{"model": "image flow-matching model", "dataset": "cartoon faces", "train_examples": 101725, "image_size": 32, "horizontal_flip": false, "conditioning": "none", "arch": "dit", "objective": "flow_matching", "cond_dim": 256, "logit_normal_time": false, "norm": "layernorm", "hidden_act": "quick_gelu", "head_dim": 32, "fused_qkv": false, "qk_norm": false, "moe": "soft", "num_experts": 32, "moe_every": 1, "expert_mlp_ratio": 0.5, "slots_per_expert": 2, "shared_expert": false, "patch_size": [2, 2], "layers": 14, "width": 128, "positions": "rope", "optimizer": "soap", "beta2": 0.99, "learning_rate": 0.0031, "beta1": 0.95, "shampoo_beta": 0.99, "eps": 1e-08, "precondition_frequency": 10, "max_precond_dim": 1024, "one_sided": false, "adamw_lr_other_params": 0.0017, "max_grad_norm": 1.0, "max_steps": 5800, "batch_size": 64, "epochs": 3.6, "lr_schedule": "cosine", "final_lr_fraction": 0.01, "warmup_steps": 290, "weight_decay": 0.3, "adamw_weight_decay_other_params": 0.01}
Rows from block 3 of a small image flow-matching model, named by matrix and row number. Rows with one number within an expert belong to one neuron, the router's apart. Each number is 128 + 32 x the weight over its row's rms, rounded and kept within 0 to 255. All counts start at 0. Numbers have three digits each.
After each expert's rows are labels from the 100 images, of 14976 (inputs lightly noised), where the router gives the expert most weight on average: "patch colour" is the nearest of a few named colours to the mean colour under the peak. Only what is clearly more common there than usual is listed. The data: cartoon faces. In brackets: how many of the 100, against the usual share in percent.
# router: slot weights (model.blocks.3.mlp.router.weight, 64x128, trained with AdamW), inputs 64-127
# up: expert up (model.blocks.3.mlp.up, 32x64x128), inputs 64-127
# down: expert down (model.blocks.3.mlp.down, 32x128x64, transposed), outputs 64-127

# expert 16
router.32:172145122138147110131094124157078113182088116066094153138145172138168154147117133168143145154052184126173142164169131140187111117111128144121111091139171156173086173075128080107116106137130096
router.33:130094132100192140100103086129140165183127125102077127132143165182161073137142130088046170136162160135100182170145170121130093140146127137167174082131112108122132094175124136153133128078167129
up.0:078145123143193181122115122172063125121168141119158135136093168111151186122106118128194116162110118134098171140160149137115103098109152115140172149147115084105145108144149117144176227134120145
down.0:112113097113127142173118128114120157100121192134082159100163135163195138131129151189121135121134061125060094121165130070064125130152086106176165098153091149137122131099153116140126054153102068
up.1:123107129102101088135116176130028145111139078157209104137151137145118084119100109111043153128124104092113113166107119142135110167129121121104131159141129088159135101153065117079083103101154153
down.1:116153146089102128120152061135192079140103114090101104174064153122112144159105093103174114176096141154104159095104170133147154152136140114056072077131145192162099106127151107084121164120130101
up.2:156148129128109142194130182099061118093147136100138124220144133181130112150133158167153099132127185101120161196141127122139147184112077082111113081110169133113114151083104091167158117105114069
down.2:139159086102099147101112117132128067104129139161114082155152121218183158185101087142171156128106137136097115154102138128075140135156140149200126162130115171076151153171095111136156116113095153
up.3:116077135143132124153103127123126095117171113170137155207131168128125109082102088119198145146131142146077126113075109138131175027108206147147107154114109138110147119137124098152128113161154101
down.3:146103128173132133089164142135115180148134128113193167172133159101128094140114160135092095151106102074123153087104141140102163183129166113087116149077127096117141149094122133118118153137089109
patch colour: white (49 vs 4); pink (31 vs 12.5)

# expert 23
router.46:131098139140110136153103167167095100109108117122077136145082164103167167129156103106146140088113130075185105128118169188128124107143107108107142124148173088129127172136105141121118167165092203
router.47:102160124131125165129151075191108123094138168146117100138164159134196112187149064130116128124146156146112143117113197116155153130164164113128121090066085156182115096181114141145117106157109176
up.0:137082061166183121065063153123144184157109151103142092100108165175126125153206076107115157148111130143075169128130145150143082134119069111168143120056109147078121156138086160124155112093151184
down.0:144112072109160123153110126099106138163186057112107159116117160182178168120120169089107113142104137120105162148153193093171142116170079146070164118153149176118158147110052139113094116127142085
up.1:155138207122114123136131166120112147178044121145117123059148131123118238148138133129107126152130126135159115097133137181170094189165033117140116114161136087156125092143088092115089137092174136
down.1:141161142186121116117118146168132061157101115134128153118057135166164040108121170106120121082116094097164070089105137111107169140066070089059080099153132137124167128105117095145144126058144118
up.2:103156117190168144140101128095112161121093144164126130144165090101117123091109078146171099152149085093139097110096106179120108155141120152125121105131123098100045127203145104094119145162122164
down.2:108173115136112057119053151123125121153180112133099154104142042084152115154114089150119132146120100169153089131178173147072149078118082117155118130182152091178104095139127129137117133172112091
up.3:114199113128100087101067075141169169115119125122170183158126125082100109136123162143161105110115128113145096048127080078161148135132138175107121123149142124142096140090103164085151110159158156
down.3:137130060117128136126174125119097144146154076103153182130119083054130116121068165178121071065095146157154123111132173125153090127121138128153122118169111148124109138120131095103114202169142086
patch colour: white (53 vs 4)

# expert 21
router.42:121131134156166109083201093114100076157116105101149145101118110161134123142090200159142135060154092176114125120164081130094131152075157116173144149116029073116138159160164166110105143122142142
router.43:175085133120149167103133194098109142106110126111109126127133165059132110067115127136130136078150133119204102178112172178135127099153119136115168135118153149181119185113160140123117158134158143
up.0:138145108123121143124168124061188102121117205128128129190141126120064087141101148133091056033125158188081136104136087170108142144125107148114133148089120120132106104126118163152117077131152141
down.0:148104104103169121171129093066175129135080087132118166193167104120105169098147128128121196018101148072066144091120096101092163117120148137178134160069130133149112120147109145121141157087099124
up.1:120111135090171136084110131134100129127162054138136115166152151200104119144056205120102091145129198097152161127143094105165104147074122128103117170162152073155107151146120115145141112114086141
down.1:082186085154137092180153116147141092144092168109076091185149161174109104200156185117175174138100149128095127128130157132116122147118132118162102129153170090148152149153091126193150128061167118
up.2:078104101101127112119122150117168136130152081174110101140109090129069155130124144141160157104101113165124120131069140096121161130107060091090109133167138154115090086175160115080151114154110088
down.2:130113124145059176152082069124100070124121157090141058129094140174165097145122158142096082168138092079128171137099062115074198114104051131089135120158152128089161124102145142081115161162111147
up.3:117126154123145161087148088108168167114122133133130185132137075082138162115146149155137106142156080089199103150146132136111118160146166117151119140147152139156128107091094159166188189133131145
down.3:130107141131160147125124153153180071146106133149171096089138064181128140151037134149120131093168101152075120098110095092123200143075107115154076187142146129128131121149179124132096107197099150
patch colour: grey (70 vs 36.5)

# expert 20
router.40:089164151119122123111112119081153144139121094143151199126139166138093111107119135105064113142141181115054090117133129171109164137115143138133157174136125173155146127126100086147164171130174126
router.41:146118100134124134103099154176129137115178164130087144150142151096187127121154146120121184144154089136114089092102155207092081056144182101084092145157144110110089195117115146115126143164177175
up.0:143136112139117118110065134135110161156120120108134149094120127070165173151145060116147161110128122068095153144147105149091095208180115095193126086147164082123144136162082157138124153134133107
down.0:082134111079179150180088185166162143124203169139138141140066139113161094110151144136115173132145149149153128123133152099103117097096171119097070155132100108126123153127114168155098109183157179
up.1:147127060132138109101174138129077081121167143135153155174157077108102153134128147177102144147108094107186147096127111172143134158120130115120129097148121191130112121023157115159136141133120170
down.1:150121133098130097166107098084107148110029095138107115127208057131112113109156150136100108127111075146183191154136102107144169151141148134163159123148101078118152129161152076104151149130111126
up.2:181109139143122180153141092113120101114183123096161167171116126122086167159117175103145133110086139121181120147135125102108146094128121186168141107070184145124111172135156135140155171122153113
down.2:115168106119154151131114157116078223137095095142109152148071132165196118117144138164090147098195124103144163182148098153102106139125106091157104135118142107113129128118142119113123085147154160
up.3:128101106135109113117152086159131110127149149126093147160132103101111127074088211196134111053086099151151115061107114191153101064090148135176142107171139161147149141123111119145127123182081070
down.3:178106116088147126097142078185203121117102093106122116136080174157134174125122211163069165101173125124177128109099143081122163134178096161113118126133121093117145123145108165127101182114086214
patch colour: grey (64 vs 36.5); orange (31 vs 3.2)

# expert 24
router.48:149093088096153120145093140094113134165145102147131145121075083142168096141067148172117105055127185115084124146180141100150119110121145169152115031112094092147096097139149127203152140131151121
router.49:125195123192114155111176075146138094104083144104124150151083186120156194182133139110124127139153057066078160070123121116123139132171118125135149112125094115133139121131096110105080103118090116
up.23:147130169098192113116156107097144082121138111205141147061132087091125145085122152093129172140114174148194143151125126131110220132124134148132062137102128162172155064141140131073133166102083146
down.23:176141132152143106130143207149133146166107140175137106079097084097119134150117156133157082128132091093167093113112138152081149083126109117095087139091171065096133146119130129144154115153132143
up.24:153103091093192157113113163114098133091161088174194109118139175129108168110147128081133138099142161140135129118155137154157154178179159113132164164060138094109129135148125164082144168098083105
down.24:075154124185117170150148084110122121183116118131138135088173130150169105161083131086148141135199137126072175207098147102149087130071236132139096161100155124176137159089079139083124099097123144
up.25:160185178108078129110111156134110123111090162076125169183124108118067166120118052154158070136164152046093102087128088160157088163146135114113142123198139163145136113160099128089119083116127097
down.25:099064068150112123108149123085087167141154127124090063186098108157117125180139162107098137167097069205172095114124141079072101094129136145112125117141103156107148142122176101089106199132121091
up.26:127162079143101097111210096100147165163131155105100118181130103115109079132097103152141126148078177086135148162106127108081110134175105129152156113151127118111108084183117097135130149138133098
down.26:113153109129184134121157111095122125182149127146117147150166167063155069086078123091101115151132097172076108168127095132111188104191084139084137145190157165135136110054111080101124145166125159
patch colour: pink (38 vs 12.5)

# expert 2
router.4:084160157156146117111121125141160102087127126123114132145103122108167115112110127063163150092120085127123137132141139112112188145092112142091140134168120163175158104122130170127118144154110198
router.5:143059119169126190130128108159084198123202140167109164110111150111128143143114115115102162168112103097163114143117138170150090112204108154120129125123116119161096127136117187143116127142118194
up.0:138134084179122055066110124152098131152132143136120123121140139144072148107149145147150102101085170069085142172157174148114097123162181149113123122087108129129156097116119086121075115140137214
down.0:091060083096157146124128141115129136108149115121139146124183126155138174157103141124086146130123217168069142180114067121083149115141159110153143081162131161175130147146094117116177126136117177
up.1:123188114172114136084154126132129144119092092133178113092142156139206146152108131070185135188165137087158116158123108132113132154101200117106109153031168132089095072167177110080099144127110171
down.1:109112115151090129091161165099174153154109136172055080155164109154048148127126137098053104127129158160150123149169184101111096084148143099128082137163104091180148120135111197107096142078122098
up.2:111150170113138165137159110120151088089080198087177067110114112090135174121139157157186158112166194097140116124096183167154213101128088164119114171057157150120116089163080116106131132101104136
down.2:178103079186163154166144142137157174134134114132109100080144074090089144151131149096079071131119178190116123114119115093101146161137132151109121107119138117118175119106059094122151125146086102
up.3:127135185093177135136150065070149126152117106119083121132087085138085123182149137131217131113160128168148143103125106134131156102149134163115087102096138101141102096080038119153113100096130133
down.3:110153097135101130122084187093104174088133152150140113185128095168165106090072171149081131144159117154137161128111105143137149146128117110126112125037148101131120158157101130101133151122136092
patch colour: grey (85 vs 36.5)

# expert 7
router.14:120135186140167104077139143159079159107096141180131101111135198100101131108132099174172144150114081147118168141143099191084155117119174147163170103117096142114159131120152125095095111130146085
router.15:090139146129125124102124188148058102138078154109115126109154165120173115137204094174130182110155129104085082122124172079150157137170121108066132165099142135117155088118088139134100156159093125
up.0:166104147128121179118079134109060134139100107139080165125170188145120111144112101123175095091128128089106170134071137115146148090149155095195110101139102171154114154080179224115123141093141120
down.0:125178104171138133162116175117114137100096165109081181133156131118215138137097126139094158126165167179092143094109159152147160212155124086070087101078130130140097126094119149121159139135138169
up.1:097192150098161124066069127123082137118133116129081140174117177083129144092158121092164108163113159133163107134113137133145166132147151164187090088076154188128112155128164115133125150086123124
down.1:104080123110127109162086152132053084153162145083083143106113166093176125133123107140126160158176161100097125142091066150162093151136135156118180181080135123149125119158164132132110090118100158
up.2:123145088135172122162102100071079142082143118179135140123094145146155123181131129123145095067103165117123099119179132133057097192150103066171105126163065100073131145171079135095158158171101121
down.2:105058099157175143134125177114068145188123130105163100107122106141100156108086108162132204164170156131112089100168101109164119088133170146116127100093122159147137152112086149152110082109103175
up.3:152164139100075107119158150170157126107104102100156140100092138154066134100098066105126150078106131153162127097162138140141187115123194112129136103102086078152175053102128186110114143149131162
down.3:146114127155136107116133127123126190168159087077153136099059119109170119176097098107159142048085144067119018150094152136171150127107154166063136102127116142110153181092108105107133100160107158
patch colour: brown (45 vs 18.8)

# expert 3
router.6:116129090141163127112129149141138133154112092128134169055125110168118140168089153154035102141159062169076179166121175117118103120145163124154182116186134076154184121104104081164121096138114112
router.7:128195148111160125121126114126177179080127102129105117107132071211108134120073126144127101085185147160143185121169121109098153112097121123138130157185224106135184105184153070176164086114066104
up.0:111176114109122115142155084141133091142153118182155060171142120127185114164074161143104115138130172104134144140158134157137117134096127137117143100113121127112134131077171127107135117117136146
down.0:084121166119126133127087093162132147145146073109094083189087127082097095123121197097117110140131141191177157095123068198100107076143083139147110159112102125120105094114153151109119105120119143
up.1:126088110123156125137095182131155169188107178144086098040150127129157130155132063103083158160205113147161126154117140081121162159110148123103113126107147150137100152158120161135099105094143161
down.1:148098188147121141200146096133181080125102110130160129089128060199133134098121134109168147125079134181140092205134135066175161161138147134129105137140140191112118159156120181117092151123098090
up.2:095160095129068137115075196109168145146134145097157109167076144122099151160087102200121160147169116157135110190131171172129106158096098140134101141118153114108133184111163139181088095043107063
down.2:100072121112084142143144075094138122123116160123129154169147134158163140134134056158162127111096154085163169133105162072104081052106128140140175156128147164175106143147117146148172121132132140
up.3:131132143133146163151126044189147108098112173137110201071169077182145098101156079142153091174103121070153123134074103118144158119082144117165180127128131160183120097148160138122081133170125151
down.3:154130096106137108126143149170158145144119118138094127125123057149112128128128156098089131158137116192108146154176128144138091179195128155100119101083139116109098102081174117142113089095110117
patch colour: green (34 vs 4.8)

# expert 11
router.22:095110107175110085132054117137090109160158153151072133160182164125143138138168177074185159181128148139143070148135197145136135106134089156116093179133144131165161131133102112132124154139130122
router.23:129145149148144180166131110145180144149135110160117131073123187149163085112096124153042103176144095145105187170121186118129149188172184155125126109118134100153165138116133110144127108107122089
up.0:192137123142130156104107232142136078115132148062126158159152157125148114112130084127124145133172142151135187150112125111169133151120074120137112120147123099160077178140119114051127144083139123
down.0:093170164125117103110107082124152131123136091093108117144152161097129074095163072133152163053134111112171051153135095084147114136127055121134087125173079141102134131111121115112155113099135240
up.1:133123142112115096079092116140102107123026134134113111178161129148194121156105163098199212135176107066097133116156135111141114161081154144092155129108116139043122141143125123155110176108131123
down.1:134137089142137151103139178175106136132194082157113097174118092065126152140134173138062051155127147146097145108136085113175149136183136073115098119154112097183157136164145119097113110080125113
up.2:161077126124113168118132031107109126099179149108166135126087127130135162132193124157091107087124125098103097122159139142126042103121162105106140138145127084108121187133093106113105101194156116
down.2:181116138090115117136093088138110102134160165069125094154108122148106113168117102106130190132052090105172092167124157085155212152172088092133129121211168103112151095106169180070155181152143101
up.3:090161126108066154123062168140135170160111134093113131105120162147145109142097162119124119163115171205235114126159151096151093156138094127111107088208115172116158145083114094155149164108142149
down.3:105128141178114135125056136113089077124188108148190126115139143149100158125119163107133114206117171086153101130129119167175096150110130093147118146230124054121160135165089076136184116085128044
patch colour: pink (61 vs 12.5)

# expert 0
router.0:099065100088123104094085149109151134125129122147208195128125067152130174161114148143114104063147060190142150131089162118144139116078202171120129132162125106148167111139163118127147156122095128
router.1:106113107128192104079156113166167082196089126114166099133102172103089163083168163140164076133195117119143136116152159147076148121131122124120110096153122080164097172079116132121170067136133111
up.0:144149145122107128135081108153155108130008160171091192181131094126112108134095148153088094136140150086147050138114073163161190088125128142107140132189117186145108130054202124151158122144177130
down.0:114094103109111115148122135131117180140183131128165145203176098090110115086139153143092145178192109193115104116150125121146170125169098159170087152140131067061118141158163142114149141099125102
up.1:170060107150124089138122107127069127058120170145054132122150143142085079115117113114137202148155081128109124109118114144136158079108152097176102172075144069133122199140167061146115156117136143
down.1:177173127114107096122152099092139148132159067142112122115178158136154132190055154159118058124132109185119141171148114098093125124132131143102126109062075098125089135157166119146094095157121097
up.2:155104086181084133140062134137189108118139111093157137124122055178166172169077085186105111146136087108117117115127139111150140165098080188115159158145157197092070142121082091119139155087109077
down.2:109094174131105131108144110168155157114151117152129125141121083134061151121136096121164137105112115153180067079156125098026143093129127128175117106135163079102094123095114100128131037081091122
up.3:150121129129129084144145163127151120104141125104122113164139150111139108166124115119106096039061095146096124118125195171124066137135150126118132105065130121156127176157107127091057127073127082
down.3:152116124131139121094150172131161120164131143133131152175145138142157083067148090147175140060167146089131163152151102124195124157111128075111144137109097140115142122114119110090105150069075094
patch colour: grey (100 vs 36.5)

# expert 10
router.20:162137065128121121075171131110138175180165119104153152130123152038092133171179141183094139131116152141153111139118132143082114164121151138101135101080130080152116179144128178140149091093139129
router.21:153142122112129152100123147142137150114158133117147158149129169100187139121180111135115097132104132108124082151146102118081139192128143158169141116151155129107117137171055104162166098145093118
up.0:121137136147157136178115152099155164120133145129124142125172200170153124084125047104021140081080113163085143102148119134095061129047182139099140135099134110160084105106129170114121154055176110
down.0:106065092153120183107134123112101125091143110124116146146158222123128115086153190151178165046133087153148109168143134140108097177102236146137120112151142145118088161091143172084139083085088112
up.1:121069091128167128087152141115126094074147105099141126065146125096122132134083172143055130151168144098118137078153166166112067155183081107094079085117118092058189118158187128082124090137141109
down.1:167121121139165128129104164102091152121104128118113193104159138055088100155178082095183136086099110103152146098077128151165086114141123104149125139177183183096084162097118135112127105177085110
up.2:077088183070151110123085094106179126154119092084119128159146154124086089137110151119151089173172110125137102116130126145120185160128104137112150105131139157201120178181137116134154065089176157
down.2:108163114147070103102057143091138105134154159131133151139136080171187087073072218162161152145106134141125157131113147153088143167121077117129160123172076078073116103092094113149166173149122127
up.3:114133119117102168147184108121108102149163156098170156182133082167119106082091134126155145141094073129190090076091149144133113080098122111138090155158167220141156123134122125180137136088156103
down.3:135180113052161084101094173159146190099119134118082138156117061162116135121145154117111125176153126145172150115163165094123176175094141065151127130147113020143178143168080147134170152128134160
patch colour: brown (51 vs 18.8)

# expert 12
router.24:162170114135145162111089123104154169109157153082106153168145174125160132128098114128133129129163051116084097152106100199135135144151147176139151115155124113194093195096091144164141130127113126
router.25:143099119099178196117107067154114144174104111097062148117168165162125111185102106162083173102131158139161109121125186094160127163147110138147144103089103113178091129163140109196098118051089132
up.23:197135081134148128140137120151088161101092081134154108149144240127157151132051137148157101146140085139071132162117092110108149154116176157152148159164121094139108123102113135146133136101196116
down.23:148123160101114132177155162120112198131203145129139097130090122114095090146139193156096179124152131091119184132104104147111130106164129120169114079059157135130092098120129085149110092099133135
up.24:174180195103130135086115100136128156101138062131123188168132104134123135142141183147148090106062073092112104135085069168060139102108076152135174086184136172130111159099164098163159147128084123
down.24:142117058128133114218115223096080151130150118076095157117116104124146100177177159127117134100136157203169142150140090130133111124154160143206114117151133131116133205112121128137117130148154192
up.25:132086132158142133097110125081230137095131125088080120143163150120130190146145068147111083137121149114140144139125096163102158165102201097139109062123155136106040088119098056121143154088153138
down.25:128074159151105106140123120145130124156176120137114098184173124144147139188139087096092212093175163141151162214113114120141181158123101121178113155190110112103102135117099147123135123148144100
up.26:146125131107161098146083173116119137149061111098142091112119143163143134171141106122043100062129118157137104116153138175116071192115152117159148166131128084161128167092186081202153148123131109
down.26:157078133161151118123119098118098099124121088147119174127077156164186142163134160149133142090139146102134141134126178099094117144103170130172122088140080142135060084134079164134142134133110098
patch colour: white (91 vs 4)

# expert 9
router.18:136088118114144182121132122118102108199139118097137145101147145112145149188149079130080151156161123134112072153098191093173116113137161115136151080095132143145125074176104164131124203131118080
router.19:078093123086085084113108143135055132153158183137144082161141110103063145174149133110139133169135141107150071089071133142149116113145171101099100180085126129127134112179132131159089217162148157
up.0:142102082099132130134143138146114122084173116207154068133094084144120091131169133168057142166134066129067150126145054081131105166100122144066140116096129143111153116132137124189141106081104148
down.0:107094133127092120175174153147132105086091135165139120119100116117116106130130135138147121149064086178130124124163136123087092109131113114141133180113121181191110117074110159128137191130097092
up.1:118190140136103165098191144124139111156178126185092105134155164147089131099147125123169179165113188125085151132111141088184108137093100128162171147080101124103153161096083137157136075139125178
down.1:169115139108095141176139116161099141157142165160073076170081120134162144157121097139141191142177105120086145095169074131144143084097144177102122108020123068156092104091052110187129111126103107
up.2:151120066098095122125162106147083097137094114107122143139075111135132167170148162174150090203157106114118146122188153150122076113168120169065125134068113128140112133132113156142167097078148093
down.2:130182088103166122091122132139117146120165175076156182079104133097109130076119175152095178090147132118108144106116122143074107168157100158132141066024075107179095145135118138160110056117141123
up.3:123174181078130151171169076138154100098157145119129153174158082144125106130127143098121110101094139094159135100080112124110106113113052130126084158091176112080104131169177121146154130103145153
down.3:098167086133128088147030084133158140118107083147101161104092076078159129098147119146112131170126134110108182109132111070158147090122150135111101116225137076096143138181097159112135134168105124
patch colour: red (76 vs 1.4)

# expert 18
router.36:176161040105115163123167154135143126087125166106118136139150113101115138121167132142072123126182167121162087166168102149091143157135174142145129114174155098115099187168139148141148133148112173
router.37:148091165098133136161064158118113137179103103117160124123111121086161148073159140119120107124079136135159143096141103103206147108134124131043104112092139164129124139107127126133088154174149071
up.23:093129060174112131103110120145128096129121129224149059159114177116099104146128120133176193109138130124175140139130133110104105089147137122126139084091103094147114145133060118164145195121067177
down.23:182161057121128117152083083184162118165088117129137109129150123143164161064150095129169115110146137114088130206110084128082137130093114111092205138115113131152145128089104128151093081131117084
up.24:096151105098180148160162109160153105126171105106142157136123079064192118087145145135171058064104148137105102140131052150113141116172094120138094117124099191135106104115177135160155132131109124
down.24:177185122098174127081120115115102106134138100129129193125134073126071099097100155160156132077188153125092178131116114147139113114092136149191101119154148090112093065162155152163149113170130221
up.25:220103112194114119122126117129144093139105133128090144081115145040129185135146105184211138126076185132154112168122091048130113104181107117135119161119155125103168166157182190126119097113120195
down.25:144127116065133125093105161120122105112196139126189130069103125045064199153102145130082104149145106142146176117064076102131147125094159105109165097107122180160149079201172132148153094112113082
up.26:081083131166058149145113104151109122148150127132120139087169114155164095166156096142039118088057105116154088137091162174156085119155074081131135144136111096189149158087140142098128151117117118
down.26:088112134111147108099137179124119111132075158181183092105128137196151097107112103170164184108138134185136122080131178080115108155126096129121084100137136018142084100121134127140148159153147146
patch colour: black (57 vs 6.9)

# expert 14
router.28:120095091134123091103132115168118076107152205134062148121078109123139197190154114094155168052166134070085138157100072139120089085157163099029081104143084109166121116127109126113125112172147144
router.29:122122112088092146171132109093117079117107146109108077125078083132110110110085112147185079080141070143115172143127081108138111153109140113133173151085156080102090100108160108129112187111124163
up.0:087164133159092113132065135163094152176105088099096164100115100086143130145099161082131098143119136133099104112240109148206095123115177105121124156115136120163208106101097097120091101155137162
down.0:103092137172090150140132140154153124106136145103137167046087107063121096143094127114125072128173143187153129125124128116112146101143167134204153155196182155094166139113179127170149043109118158
up.1:141088149114097120101096130152048112136117189131147137188139117160088123123119118146081130178148113137118087107161154073121121111126120102175075109114154140146106078110121132141114135136159150
down.1:079168113115090142142145111147063175126169094140120123149082143138138146152144104125137123188144117193092142163168150173168158126158140115086192163116103073091127103139093099174147077129165151
up.2:123059106129119147126138169111169093096160164231119126106121145111162063082096050158051171130111115150106155096100110152121150123142170087097122168148118112138144178096113157135159163145143132
down.2:164113146168084128183082122165158105130152099202113181103145131049145090121115123159140081124144122106081077138151143135142167173077206176129127138143139118072149137157069170122137153043158136
up.3:098123123139190064112122116138087086143110136129065121099086097137122131147098146175110145169110104089146118115167110131126133144115184123104135099184166101073108095088154185083156159085140114
down.3:080094148135126156117115109132144090143157155118151201087127121169145147105154110208167141190160099119118139142094064164184133079088102116130099151105156153158103131120146105145123162115142146
patch colour: brown (94 vs 18.8)

# expert 13
router.26:095115085147106173131183132140091142157132173094150140134169131104146161185131186090120165086112121175082127116135111191138123123116096154100085089062128131150076173117093137165156127120085168
router.27:142051114097142112089108138122160113142170121161172116099121105115163111101124123130108135188092118172105088123087142102158128068154140104101143106145137133093147097218147196156110217075132121
up.0:032161145116072113124112186116145146111152085110196099130145122129155139143096039129133150181170132130168095146141092114161152175139045120117118084142144139135135107134120163091183134041136041
down.0:071091095074086114138142070135108119117120057131129138167151112167107155105136064114129072143075132112161046115156137125096108102146063079153141179091086174109163123128148108127113117058158215
up.1:131156081159076106127116165155100089112126177129142089127135136158126114102116118134095090090104061087158117147146128116120143117101087086105135106145096112140113176107157139143142131161158204
down.1:139127135119084128127076057140119118108180112114100121099109163128145142091086083178095208156118040088168150118119135106147202110127114110118132120190143132112089123140147170119131133113114105
up.2:122131106147210113104053094128132180154163135055160121141138123169075097182202193156079136078126155102108108140163094122130081065118097123127095146209148089130123137148119129119120116145178087
down.2:129159085099121120103087071099153137112077107137167143131138213175132110099147082138129209071182104145125136154088142128119140140136121122115109085208167181148113146109119147126136113156084130
up.3:141146112153077088119166077128175098130114132133085120175120103199073137103120157118111117142121107145110094111068130099158149099091159117101148135106156099126181138124056088105148154181160143
down.3:135055144106110127157167139112102162161173085089128107071096145158132149123178164130168118112151102155144117143124096126127071170130143105099091131143091100057136114148122146129128178133111058
patch colour: pink (86 vs 12.5)